Rows from block 10 of the image encoder of a small contrastive image-text model, named by matrix and row number. Rows with one number belong to one neuron. Each number is 128 + 32 x the weight over its row's rms, rounded and kept within 0 to 255. All counts start at 0. Numbers have three digits each. After the name is the row's rms in percent of the matrix's.
After each neuron's rows are labels from the 100 images, of 14976, where the neuron reaches its highest value: "top examples" is what is common among them. Only what is clearly more common there than usual is listed. The data: made-up ball-and-stick molecule models.
# fc1: MLP up (encoder.blocks.10.mlp.fc1.weight, 320x160), inputs 0-53
# fc2: MLP down (encoder.blocks.10.mlp.fc2.weight, 160x320, transposed), outputs 0-53

fc1.0 104:066169144117141117111110116189175111154188144127131109154185132103166134154152153131116109130078126108078149121120101121115176146176113190119121152200119069147035
fc2.0 091:160127128135163114117157167130058133118116097068117183094066114163059133135111114136175152147141124125195130126128152137129119149148147118160106137102101197096206
top examples: dark backdrop; orange ball; yellow ball; space-filling

fc1.296 103:144123063132142146140162135140110169102133121135146135135131113190095128110117138150145159073091179186201185125143076092150163122144130171128142179128113131092104
fc2.296 123:123137144131080052143155143088173125154088087138101138082108168105120097207094096154103093078129121132141114109076152156128180164116103127110157120117157160127104
top examples: purple ball; small balls on sticks; balls: twelve; balls: eleven

fc1.311 104:110152115147134083128121139114148115117158151182118132043141148135129103089147126107144091143050076116159141102132166177107113169090168130171126131127147167185111
fc2.311 107:154090150143139150174115143157142146089118146135118137115116144151124129116110104113067110132198177142118098175189103096135159060167121091083145078110157111134169
top examples: dark backdrop; small balls on sticks; balls: three; balls: four

fc1.81 087:088145181136101089136118088130223136110128107125171120163222123128118123161184143132085096126102192072137113147136129096110119136114095122134154131119079070139113
fc2.81 089:154069170113118117116132094132045126142153186094131096161127173155153129095095113133147175113190113145122141136079169144173065171113210140141120127160128151129154
top examples: purple ball; red ball; small balls on sticks

fc1.1 122:146118155106183114168138102075092092132100132115051128124158098091132097183135152120167132197161098149145110103082117084116140172131083114109148131087179174093123
fc2.1 135:136188092123086154135108159119172135102149150136136174127144144103103101098113092187176145130093136139156103106110125132087166128127147117176170168072074096199099
top examples: space-filling; green ball; balls: four; balls: three

fc1.16 093:139199129111120101141109175173100048164139100114155124169171067098110125110114127180133103126122122177158145103131087118147146163121078132183117111138029100123138
fc2.16 099:174170157115144115124098130200143211155083159093127144140134120089140144149114136138129129123130118127108113127127105139104088141078164115074131111087123142150047
top examples: purple ball; red ball; dark backdrop; small balls on sticks

fc1.239 100:122116160154123086077147088137177122100126175103106081116150115088131133088122128175154116110113078119142115122117143105151114099062200180091152173146097124126126
fc2.239 101:135061104173129180124155166090161174090081115149172110155076106137118125142160120130163102073123168141110134086115113102132135120145082087146064196130136082121098
top examples: space-filling; orange ball; balls: eleven

fc1.95 105:053169162130118056099140086116121098153129116111161139133112131115126093147058137184166116159104124164089080110115117098144204114150158123135169119082097113118125
fc2.95 104:084139152081172181090160166142136107145133088106127088094079111134090101190165158087204122154100109145111156095113155192142094049078137158139113064122157112097126
top examples: dark backdrop; balls and sticks; yellow ball; balls: seven

fc1.9 108:135136050107175111092117138105147208183129142133124129196109113133127143103199111165181135147152151126128078098185082124131131151141151108150141080121126108112070
fc2.9 118:135100209121054171116164120170128044121092117173103174100185125097104156113146107162089135115125137128118214106124149164170117075098118123138130191145106124110144
top examples: space-filling

fc1.55 098:144149122108091124127110131077131181123104109091178115191181084155136108132202085125142130111131148157186141130132150066119170095097079092108086134134151122156107
fc2.55 097:108142116131165083106106090161111151193155173091095080079104127100080110169108165194097121169203155173165117158077133117172093168094131135117125098078130129068117
top examples: purple ball; small balls on sticks; balls: twelve; balls: eleven

fc1.153 071:131125103138117121129141159099170146152106110163145180104179124130166158140103119110168142104161184150164087111046129141111157138172131107112145137076137133148115
fc2.153 075:126168125132177127072137110143090122106120156176110100111154127112125112130072154130138127141133079098074167117156170126140120119111085062161108041179069137110138
top examples: space-filling; yellow ball; balls: three

fc1.251 132:098180166169121115153146094150137029190143130127123146120128105131117129157121121091167179151125121119116158159106113187147183102125134073083116119118134173133099
fc2.251 129:091151139115105130179075155131097118087097186124159139172141095156131139119151139081096160124200116132124123138088144123091197118119113117123102115123163074093149
top examples: space-filling; branched; green ball

fc1.309 110:121088115119108129118143085104154138096155123138151112107106121095123115125122153150134142090140161132142146150163156177136133097149147130135096092098074094126166
fc2.309 103:119175158141152146136163164141140119118139148140134119133107177135179138125107100160141040165095093110128127140163100141145086064108132105110141145131162103135116
top examples: dark backdrop; balls and sticks

fc1.30 077:157203116073100155116081108177115127070138141098168150146199111123164092103116103166139174165156085156156156138116171101139062129060172150113085121137092074129202
fc2.30 095:116107078172170051131116070090125122147183097149135119149127140100083120130115166107052086122084111162134124179119146163084118136124056151118190127102147126123095
top examples: purple ball

fc1.286 113:165164128114144118133155174180155136059186132176163163101183153176129101114166151139146151090128114123089136143077090104073117150133155094101107161156124076116163
fc2.286 105:111110073162123092114128110074117126166105148079148127118058088127127121099119076096114148172121103129117092180192152089157156146098153160146139062107092168137117
top examples: purple ball; space-filling

fc1.227 082:097044110096044135154124178114134092121127095096169178161167107149127065069162094147124112129116161209152121133137088151108147133112145146091099124157100128108168
fc2.227 082:114132142150154135124171157163143169145161169125106146117071120151209185155117143103156164143161112060104128118128124092146103118138128096128100162123141156171134
top examples: purple ball; branched; space-filling; balls: twelve

fc1.117 111:128155164085139107110090150104134163101146122139085086123130085137153122104114104146100104126130120098128146176159142174088140111115171118189117115112118115163091
fc2.117 109:129126109131110127180151141139134103142107132140118177150090188114106144160134143136125170115155128164157121117170099136133120152163124103125158100135172114100159
top examples: dark backdrop; balls and sticks; balls: four

fc1.46 110:102129170104093121101107126154068096117196148138094129096132148108070128223176104116115129125162143131136133194119121182113140179142130117129130100136152107074153
fc2.46 111:143105138145098082110194159082149118151079095119198181146124088143197076089178153058138168163150103222127084117122134114146113116157164075156159157105140098119120
top examples: space-filling; branched

fc1.99 125:119149118096041115115187108123126157110119100117143127130110099112110120107106176103136197083163144155116142155169147127167117140077111105117187152136128152189127
fc2.99 106:100165134127160130155105150122111118128118145087125130092086132179134070134154165141147145108072105221140149146137130141116112117135069217120122098045098081093086
top examples: dark backdrop; balls: four; balls: five